Weights of a small image autoencoder.
Training: 6900 steps, batches of 256.
Data: trained on simulated grey scan slices of phantoms with and without marks, 245000 training examples, 7.2 epochs.
Rows from block 2 of the decoder of a small image autoencoder, named by matrix and row number. Rows with one number belong to one channel. Each number is 500 + 50 x the weight over its row's rms, rounded and kept within 0 to 999. All counts start at 0. Numbers have three digits each.
After each channel's rows are labels from the 100 images, of 14848, where the channel reaches its highest value: "top examples" is what is common among them. Only what is clearly more common there than usual is listed. The data: simulated grey scan slices of phantoms with and without marks. In brackets: how many of the 100, against the usual share in percent.
# convs0: first 3x3 conv (decoder.decb.0.0.convs.0.weight, 128x128x3x3, each kernel summed), inputs 0-127
# convs1: second 3x3 conv (decoder.decb.0.0.convs.1.weight, 128x128x3x3, transposed, each kernel summed), outputs 0-127

convs0.66:485458459463452407493491521455501521553411517491492579472218493475542491544521471482506535479558479556537428425500466497481573543390432522525473498472560435533585502492447472519493529392506502517491529445517561480520521425521473518527474524450490504425495427491500474422547505490575399565490578408467462433489490485490544542452485455462461517608487479467482498516461527467527457473514
convs1.66:516507494539459624522426404506529499545537438518468465497439543499457560362463524475511533510453468497540429525575440509576399473472538522541506438558558542560387515501534550480405491628521398390487505561486494522531494514462429524444489517537564526543448454476509474545523441504416576516433407572511475578459505472515449521538491551534471552479578494552505444523572442545506458538551
top examples: head (95 vs 25.4)

convs0.11:535571506374508520500535444511543482463500446482403464500527542558384580512438530480526548502520543453501542502529473641559406529474449454464561525508509530426547488611469524495512421525471502492493433530524517428552584501575523509563502405529563380525450441463440416607560490449537496496451452525537496469606505520508464476473441440512510501455428504617470482527541503479426521480514
convs1.11:539528537564459495523466536523437525510599488502506553516482443488574547606512521522531524482472472513431479492520488499362624535494532532468508494522498502543527558480476497496513594448579503511459568495442555596410488543415475425484615572514506689534488470490474576384514477495519517518475517417467504524404459521479509576511538523495512595547560512440588549483493574525541486514466
top examples: noisy (66 vs 29.6)

convs0.12:576529482516442453477430550574503526522499550561445556422456474449506619489467452435506503511503556542450388539513487521472503429444512436416541470472367426492443511522547470518561645479448550514522488511583492505465501492534587477479565479458429486473509509565562512543532477518463551425505419526420512426529561547527525519473539390495459496421394538483432464461450490412563449503499
convs1.12:473471518493511530515608493537526535405539470465497486507462517528486429577420540564480464521494483515548588514513541493542479498518431466453429514517519421490574447500496490428424347559589510515534535473460518492562498508527415488530365466542547492427477515387477550440503463563602513499451585409658473493469444508531517400568486573523458563535555533521507518477507477492473562524491
top examples: limb (58 vs 24.4)

convs0.113:438473524488467473570522441482486510474485487487565498511500555511487446481503399493462466447493473550539485496521414488485428517488356528709503466546480534455470535445562536525462500512486487532559540526449497486502468481671492418603485494520441508552503550492484552475578547495502448452501472493511489470445537445525596524540545535469519591476519543527496431475515343600437491442449
convs1.113:519476449490496543403483458540517496494443515572491532541487497475439488512472431522511511488576436387435477507467561501599535512472502475371439593443504458480483450521399456472543464526462541470439526460502438488503510490486568553453461563527492485465500475498528461486467343506613503526569546485500529489515465527490367551535349473601504497468458493469567567506501643478553464529530
top examples: side: right half (70 vs 41.6); chest (52 vs 24.9); finding: bright spot (36 vs 16.4)

convs0.45:502501449516466520566474532412588462450461519468523480487490441491383523490506490521504491464556481598514473530493445642439563461518475499517441510554485479451529555568627483486470480504491534498525519373551548488459542510488487497480523443451543448576539549546470454526501582451492505582496501482525490455454460542500479496488350348531515487498512577573466425380521566440573499438430
convs1.45:412373518475536508386493492498406515562488488566511406442522456520546528480522451523512505510506538410531551472466481377529382445535465490515522470490530518694445463455372528532558494505487435519510465612446552506545513502462461508560505547594465527489493486492463566477516403458456431437496490528499510517562547507487467485435526545498448521468464488448499603494517444514498452536429
top examples: noisy (61 vs 29.6); head (56 vs 25.4)

convs0.35:473521421509449593482532398510419575576483453480484508530549469538504579578375474473531466562487523464432457496517468495445431492457602493486441498536444474429445440508520491534468461538546476431624501464594516540512520554532529510568527397448454513553395540488499467524556440466535528507521499518564510460627509339443515565526453507420549436501463527455473498513556470481497505529497
convs1.35:561537546491571454542533448503594491452532503497453498418509500512507466497515554492503469523560504629542494526419530516418466512559439523522526533534540525516501651506507399532574434575507509535461498555492358516455494505546540439516546471512535499510583553494477620427432442500478537563531479430498547505468522585387508491510506464577449501529457448558608390481519468465539478411466
top examples: side: left half (70 vs 41.9); head (63 vs 25.4)

convs0.86:458541497512540503464540443581487518583450490461496513528497498517518532486483504506525554588439466479557475505482514519494415446560624510480474531496560284485529434474505452452519503376432558464451469551456505464522495518525588476522506486461463503439500502408506536564427566513530535491446451500477516279515522432478471555519486389497497464497578552470499547499492494522476510564518
convs1.86:540486492487419511483565571477512461439535525616515534500443479508534495522574500527475469438540504483480576476435499493524548459483381492485496545435347610529443512499497516559462430545676439508585540495528523514509517494515486505538431505486494491493538520599532496475550474523529476499526490402512555682503547475529483422509516606508506452386404496522504515505536497436525469510491
top examples: chest (95 vs 24.9); several spots (41 vs 17.4)

convs0.102:592488494455486512501438444587503366543518512469527408518511505584484462507463562498494539502506470464474528490482526480536438474562580654479501507416559579487476518507491531610425485526500457509525509443508473528502506668431468537493497456444522549401326485549523612501522526501479513487499476518615520375484484478522488507488487513554582483473521433494560507488473472529487466507531
convs1.102:430493476515514511506509570399547612486497380486448594505488491469537554546547461468543479540519550491515505497579531512479539586509459431500463491578477478508464399505436444321573523514545523526410439636516524520503524323612526474509572446542506453540635516481442426571532485488523498497525554507460454548514492507492482493541497516511448485505470522498504489519489544483479508516489
top examples: noisy (87 vs 29.6); head (58 vs 25.4)

convs0.93:426490459538549539601484450458587489467498483518527482545392492522486517551484363515493553516468486452450459476538487570496399530517522505577548529591431456586523499550547477503489478433442480391508482512571522517493567560567442505406526418500491540546523554531482476505499549585505448470514521446589485523597448482477412528565395459476529491522530520487456372404500546433474516580461
convs1.93:536459497439443502418492581558480523445428421469471520466449522504480526467511419553488557540439574519390507476463541475488540542522475486514454559468500513477433483484419497458507510578514530484553455582406510480535516489469673527605419477487417478479462603490454509434430422542445538457477472493505437467471570556504479482539480494528471475474367381498542544460482413533474416551490
top examples: chest (62 vs 24.9)

convs0.25:569454595338478452381490482452429564509578517536469484531534490499493493499576459504466497497487470403548467425471476412467555499514501548356484533479506507620491494496454502462555442497526515432491493515461429428504485519489621512543510540562426471507486499465553495479451470534563503594516461626535470470503522485495518496436390402581505487497454442458463532467454546436482452545502
convs1.25:516610388575525517597542512502534472474453463438558472507462535510548525522486562508511502493525506612475482551506502582488458578431472501691482453506485486354535534495543531514478571513507453562542479489515510545496489501536437506504501447470586558498571497495462522530507625466441501372490443407495472485477473437546488497535588489417482485492538553567460415494522417487483533437478
top examples: head (78 vs 25.4)

convs0.60:469521629484519486438595551514610540579501461511470443414674535525439528455559588479425414471444493470566558414549499427457432494459446537478526476490515529403461552441532519485478439465475591480558489447532513522441491524498429470437496542464519506434459482554555504452495433420444474498547459423468448557470551448459501495458493448473516512465424534484488440444439520544538476440523
convs1.60:478457514542591544458592562573438541507468490476476535528477496507457440452424459463463493520410454479517511557475579491470551594473541518471490474452574485509462462475478482525552591460504523551494496540502519469501476454573523500625434504557346493486491504480459586476423513526563603477500631506510431500476517506436440593505481533514482576544453550559485577578532435491544632495424
top examples: head (93 vs 25.4)

convs0.22:486393460508475485542543573490526411582529514386551481551452495556525511473543556493539425492417527466461545483532504416489445562393493454540541538408427383516460499555482542543516476489482528511516456550544568501501490505493524499586563633510502463573477549469541501529457485542512464592509526502556473412440411487421608551437517474577456416527548497543540429546510419447498523541506
convs1.22:479555503500493516424589516543515610363483512633528552478497475445434541487515492460495502452549507555569469472491541542454572451578552550451477470520499522461496512510471399459610507483476521494538498460502483527519509449503496464398440407408513512434481472509415525501534469519582484453484509426453499506545593437573354449586485538453447501559421552535412539482554539561477477501520
top examples: noisy (80 vs 29.6); head (66 vs 25.4); finding: several spots (38 vs 17.4)

convs0.27:488434446516514489517555482524600494636482471558516441505515401453526425510595379512489408524503480478512477449471591536442446427615535481519512475545455562441515504485499440461534486366513524443450461467516450482397454481471505515480509503448445400505511542548457398493511519419502481434510537468545500502474478553448447541451567534489518508494491473456503420401399501590539431521543
convs1.27:490465483517578594456503439527410524488591447572435557489424466452588549516498503516475580429498440394537465543526534498575537472488470513476458469496504454487424546470482523435428509500482569479492521492497490487566455479325529487467313509498609559498456513504498475498438476539500539472501410438517496485538502363488504452514467478454416501471484565549494498473502472467461490592445
top examples: head (67 vs 25.4)

convs0.23:515421466474545491484528539529507540446513490511449576476495482497471501489522413442481434512492524445476428474523532511505506548598421415450479583477514417437496508520538450479525461444523501487498459548477468508463520547534595476522514472506412467407519568470500509553442575496432553483483463423575519265580555545498443505578527598489453451426608512489482480551582442441531512490501
convs1.23:513549514513462503473524548480532461569435523520561467502476467521514559466558566518524430574498518502534520519480483530498454490464602618486575456606465456516449471501490513585478502514357435541532528474538499505510486464505451504489454562491602566596443466469480498489594426469581458522542436549321507591452486473532511512464494418488528494494379492524515525456480567637490440505499
top examples: limb (76 vs 24.4)

convs0.39:444592512464536509504578408420506457526486485523483488526561546520483516553514618526531390427499528493590522466538489433447357450581496514473480500461456549469557484488505497468516470447486465477509525597502570501529515447455425515446476444494475404423446515471542465445573515496494537519478552458478429482486474582549501502470480436502545517559537506365528409583577436588434461552401
convs1.39:536461510503481529454513621565523464543460485520558509516530438420433437492403478544450593577583460496557444517565528495429636492502559496468492454557566540494491553513504447568416597506514494592473486518468544495460460542517503473499446453574526607517598461549490529503397449471544478456588479491501577535467507518475485559415448558549515549439482538603459533506475526545543484397510
top examples: head (70 vs 25.4)

convs0.36:700552297546511504549541503457538460494512500481518483516516482486512495495576577519484510482452448554538504443520444420458442565525479452631419466494431489473517503465538504474487539462482512539467528579428484474469507530502559463524516457512477503433505526416481517501481570554417437588483529498399451496493513483504548502492511538558516504522506509478521453585446421467658543538506
convs1.36:487461625428419476353489574463516505489495488557486493431566520525514486543484496421498468480552549471557491526548498476458593469553425517465535522501521506672532470504506458466557465557508474479528412453546479546508508501487589516555439481504475529518475486527472478531518431426589570497491550498550450452448463460543467444486492415535481497468436585471479533495519515489311456413417
top examples: head (98 vs 25.4)

convs0.125:636516406500504549428577450551448510526482508452506467367653524490577527557513455523488423445441464495518489554496511483488454534572508430442528480486443526414419538468454484372524436554465492436503432428511445511443462551491441459465562513452455489339531563511479389524504495492466536544514527485461474495473527510506502487432484472537556480458453481478473471533464483408441477469542
convs1.125:460553515540560456554541525620465578521522396461507511590423501475422491545450542482435523507483474516494553457543440482529576523435620520534422532571517510569577526476545556599468435524480495657519562573431507507529499444518555472590484480558474485521515531501571606466505474564605515533418503514542466504458475549484478563538478523445461579468549491520528511491539493537541595449515
top examples: noisy (61 vs 29.6)

convs0.10:440569505400487479520557521485483495441526529531511434420519538539500557494478410537441429551494459465496447542521477574474488520451520380538561502481433496500516453605414563411472515468506506488513470614558484539415429518528502422531549414364486646466480463446511585450563482543464565571483519509522459478496477501475478486430458504504489442522523525411508502623471523593518471469476
convs1.10:599484535564544541577438455510483525545584536426460553532499474483511490518549576423556488476432523535515507527532562474508529507536483579476482509467520476487560589429559353569539466510518500497456466403471528479567601508389492566503483495624556340506544501474510434537461509488546415515450434492495527502526489512562496600522532481546415520472505534554507536423496432466466590474525
top examples: noisy (64 vs 29.6); head (52 vs 25.4)

convs0.108:577494490436474443506515513430407551501604461565490506495561532498480539490553413460455521458499556551504474456474463497446415423492484508718518567435447407615470566481398433533526538488442489504527515503589527471461511486466529541531463482496529492483448488450475479358514500579504450466549470513615508553467392504491511533530454528487474513410507525465466456498481489544544494465530
convs1.108:553558540526471485474530538484506440469460554537501442557533424486498434663462509510519490563547550507418546523416512510437656525429497488453499501506529532380495569528572472506505564588520567439489498495548495554547526493546560571477525443492519517515578514570431564592534525529513564484507614397567446485472471440548415480540500477575532454550524495542532460559469566495492472506426
top examples: limb (70 vs 24.4)

convs0.42:526484487560516539468464443489524483505510538470540456545511539499498567512494477429489544472513488494508522484494526494561479575517452467473475506490529462482482514689440496589603451512527460460455480417515518410557643468583391610578442448614556478517487486534488562557523452383533469476475426564476472447596490503526539471580466601531478456507394495521441504480503510529481481452454
convs1.42:450490465436537445507534591502512480477471527494501516565433515510533410542461433567616408559498492459476475459514434498543514455418572497540517525484478522533537527342530549426445555499474511510485505541440511676507408505469558433415440462440360565501519461529490529400462531571439562472552531458511530499446530508435495551587447485519465431513524497494526538494503528478493470547463
top examples: head (82 vs 25.4)

convs0.28:509482519464442500549559491424552401478503493501580417533400486581561513468512451508545492543491537457463516538468481534567467538520448423492426537577540472505500506501451475621503448513500589497458516409529482494614564488569559522565524646347572560534532514379473492550531450621482490478517429451444451496498522472490444533487485545541506495533479534503447503407448550509505504508474
convs1.28:516525521508582483537481533574467612519528507515464565508517524483444525561431522474501500482473393550555533437480473512446558499502538531483585379422442472501487519506557599385550549485465396492438485571513554535398476495465498469504478396618402499453502523583438425538484569424587490517497544548579501461561472540449481451510524440414472507510587542539517518561544456532499494474471
top examples: noisy (80 vs 29.6); head (51 vs 25.4)

convs0.5:422441458560520515461465489589525544468535509503569619495455449555520376455440491475628537510422530494460560516446417399455558534502488521503464544533475466494525556564518469591469496484464471557505530491528501561576615555513481506463524464527524470524516521513483392454414438532555392458521485491498469480502439472524488566571468556551586548552443489615523514409432532433534464505517
convs1.5:530516482404474546521537521531440486494488513536480382489580493502494588456589506584303480534564501549567458518587562594546496504503441483512530514487531536484494395433513530457584452487492508451485415537497496398523461446492434571575479443528493541493489485480505599580547509470466567495524565522526505514511569512472474414551517461478417418502497470376481557494556483511536512551477
top examples: noisy (72 vs 29.6); chest (62 vs 24.9)

convs0.48:500472445443475489512542462384476493572487547483452476529492409462452446489567510535492514596452535491497450446483498564484520555447525463448538506413461490390509468536543494529532457433429515530437557507518381516522517498470474457443476459535450479509478512510548522444548505382519457475563561490532478522537534471484522441469555496528510578702441520517388480383423538428514566581543
convs1.48:449562510560517555471462502517512514476432482487532537439455508526529515479570440496475489480562518500447583532383525481517335563522460492475540518537475472498496451485506575481494598519471434560567415506415537506517487518416623516568411470513601566516474481444506419634495509545435458485511426516511544504460514430544466457514479525470460483341561508537507457476539420506449524466439
top examples: head (74 vs 25.4)

convs0.0:434469493549509529415524508502554478557448537498464534545459519536508543488394447497495479667534517473480449455485429545455476430364502455414479504415514493467576466486505543501505468498440499498389463480409563527611590503404479518507500559549510485490496498585492492508520511461482486467539621349449460522503580529527508467549489491487425470650496443512514500461518516538498500530489
convs1.0:500570519468384513539503514466444470508564415550591503423516445496530487510593557440546570399510477454538560488401575501505522542544429541483541467535497446498404456511583490545594497483500455499554448514633533534437493474546507506523467446470631531497474550450533521567551554499468509556487447526523468527454499477537477585464544519442514538361542550555433605441484437478516501502527
top examples: head (92 vs 25.4)

convs0.58:470458545314515520472546534502564476491551482502495599527570436517471464534487560547627489496450487452481509480544414577450433479474494456556530471486488485521571545629513499558530483486451497522491461555502537647557500552441487455411561411512469569536506514444378444433493466609504439443511524472512466523568488483504423525519386515499562529498524555516466534500481505471498458489488
convs1.58:540514489613541454511514502462415477588475505445439459493465573502518614500414483476417472488552512523521512560541567472493561567513470472467412547447491501449485441425518562436547434514506517532481557472551539379484505482508490591546427490491489492484477433521541542521533476328499556528529477550508494491473536513452569428538564441540358424464413431515518542474527445501485535585448
top examples: noisy (65 vs 29.6); head (58 vs 25.4)

convs0.124:495428544468566442476418413483447536552477492549515520486384461480420491533515455509489417500401422543532416453491427407458465463583484496617504527584482504490476470500483501525489500484514439445518410417578466497510508479601477581467469543467436452488522503483476408479564524465505444541488448471565479507468453395444510523479597485423567427537546492475388432521492495547540581554481
convs1.124:446497438475443562523542579543481479473577532557444550558465448460520522523591497464521575482492480391536513423412554500548612568452481508433524518467510472440451410497433494460534463524463558433463592523460478488462470469368612455557459500551579517459473564450556508513421423522545555520471502493449566492559504518574445474551410509585436541461512496505465511438518571480465453571471
top examples: head (72 vs 25.4)

convs0.121:539436415522532420403460466593458481490568421531495482475495495500539426463492567515547552414542514500472482497514509369388499569481451548516425606465507430478544582459471404555557476517506480529475474540500492554453458530494466484434507612520483576540480514461503385500517385468455478455525485552470493564576519498475489464659511514498481519508534533409494520454423486547565469494467
convs1.121:442527495491501561579576554546528528448522547554621500521482513547494548467511467401434428538455520475488572440555471581688422448485463440482574453455468513573443430486452600453486531508479469557482536460551590456579537489502455500540544482437480445478505468454461560537513600495504546499496516536513485449474523539587491531465507455436447554590435536575491475531589499461477547454464
top examples: noisy (70 vs 29.6); chest (61 vs 24.9)

convs0.37:434552644468523494520548432531470522513528422498469507493583393524567526585551498499530522469452376476569477458504484534500476535519542553388460540415438490479509454465402489510504533503494514450512473482551565530432495506482461430491544376462514537538488437517560443536558471525459452560511527504481523475548440643489504486489544574595521451528365494536458456399528470555440485484484
convs1.37:516525509590517571560453516519492376514485434546473610587496601454514509498432510493488557487516454533456560502469449540445486529524441505639427473586570564524474567532608555506558446481536482437538530560419442508498486544471559552535430546554478517531521514544515435446447567517546566477411457470493455524409496531502501539497480498534482537474479504467540475614539451516605483556609
top examples: chest (80 vs 24.9)

convs0.8:516452487528438526473500517483507485534481518519469559522466500496498481496550443447466464356595505455513473444551505492459494542443480406458436494363502616505467532475433517587451472373546554474469426564518486507503484501522553488547476483468506473471597548677536559495512501495497537514487476445419572574467537490464403568448490505549459503505636512486459452533444486397446478511524
convs1.8:475550487500510417534488510535527513511516464475529491493520433471541509525532507592514485682505473432494567524459488485485485369518563593468529469621455418488541486501542528401485501528431538542563566479479572509551488508474514463530426524600518527512449466397490481538516429470475441483467455508518460443511370517511576426504503514453561527440377574502509578484537449618493518472473
top examples: limb (72 vs 24.4)

convs0.14:481543588548481545486505561524516462456486519529332390572408524439474419447408556505501507488493420524506494508454599535475576503458547383457480429472498445510465485486548471490508499547530477532525527482548479488494444496381541513407544509420527491487463516540582468519486451490514596483531489576433457511522356512506557434499545513607533522562538496500586483539518497481471572534430
convs1.14:483539480517491520558434448443480484545572549600654515450533461517548624552582486499487470467497554534475513421515442464495448514505483546480507448548499496531468512488500498561478495489539444501510437554467638519497494492440525515520451447553557502521545467460469551534484486586491407498399501447536540526501544496578365575474512512345450468368518476512403490447524469511519488488579
top examples: chest (91 vs 24.9)

convs0.123:379489480463533461536550513345521627477493476498493565559490506439544485502556497576532453424588563418502510524497462512527542549547454435518428463422429550476417470529491446438559462539503571506476494513531537560516531524622530440419517530513558472475481524368462452541562538426503558550429491443434469554515453486503497527541539480493397449433456460561495534548457552552504529507514
convs1.123:565531507507512531550465493614486424566473540515500470515466506568440560462445530366532487551431441548496432495445511512472461499475550558499534486538563403556524528487498605571470585466508417511505460512509527477483512447460438521610528527468416534477442451617540532528509506556521391499609492559562539473478562509490456366479481498515595506510585538489581497491527416450517422511497
top examples: noisy (76 vs 29.6)

convs0.75:498435503514518585493557498339506468514465496453492505577516442532499491468442576503566496648518445481439494568456470513505438559449511495426505570498478447470482639553551611576474468494425480524454446525533472515502535512552484520584478496466525503554492548454465472503427485493445563606491583516471477551437452451493447522497528401557564436520573494466494540450575501432398472542538
convs1.75:482472530467516454625490524552501552518506495548627554473555466533469528499596446506496545467556621509396545500455459520490473570561419533629443538482458524513564367515501534507546591478566572448474569477434579488423474504514492482493656522529453505520520491535467501586501544483476503516433488530558487518504561618517515458501473536473483507495431454512517544445510481505559598469467
top examples: noisy (61 vs 29.6)

convs0.95:538410456344498490473515516473595460438536530509472550580532490518460532412434563505512494500485495507517552424504475582574483543502505498607493557495498528513531522440507456589519519505455522482490486522496544554570464412506486577455491420501435479500443540487455410467444496622537500419531486523489467414643509501568487516521378640541553446502469524556496477514510506570461434534515
convs1.95:477448478587424536558531491466380546539517499541601441467505445531560518503557415433435505520460517528516525533428577390491459499425494514455507526474476482467525505485505577398497530529587558484435471446483419421464540570542418465488463503513516510522603500510549664599455463426459513498495495486525536515374498465488493472549594434478489455528522497507419544526476517508492605488498
top examples: noisy (78 vs 29.6)

convs0.26:509538521484459455485508634448490490490610501482585557540343601546542587437492478505509555491548529567508504529423402552510494468535562461414497410562491441554503556518502456525565454498566437532546426537474476535539569506532515517478407528461468558555482487458490494522554485528496483563430446474492530541498519473462480514511550482415442474353480605557486481517524467449523420552554
convs1.26:505529533524421491498486560486524434537424527422354432587531602497424459517399481540496531497407589451402506507495584509449532591523442520560556542467524509518514507492457438496507537465530419466529432464572480500467507479492545486450514459532489510503536467517329447555494518515434561513540585543478486538474487534538470487495508523452576461591501532453513561511465544593538504377554
top examples: limb (89 vs 24.4)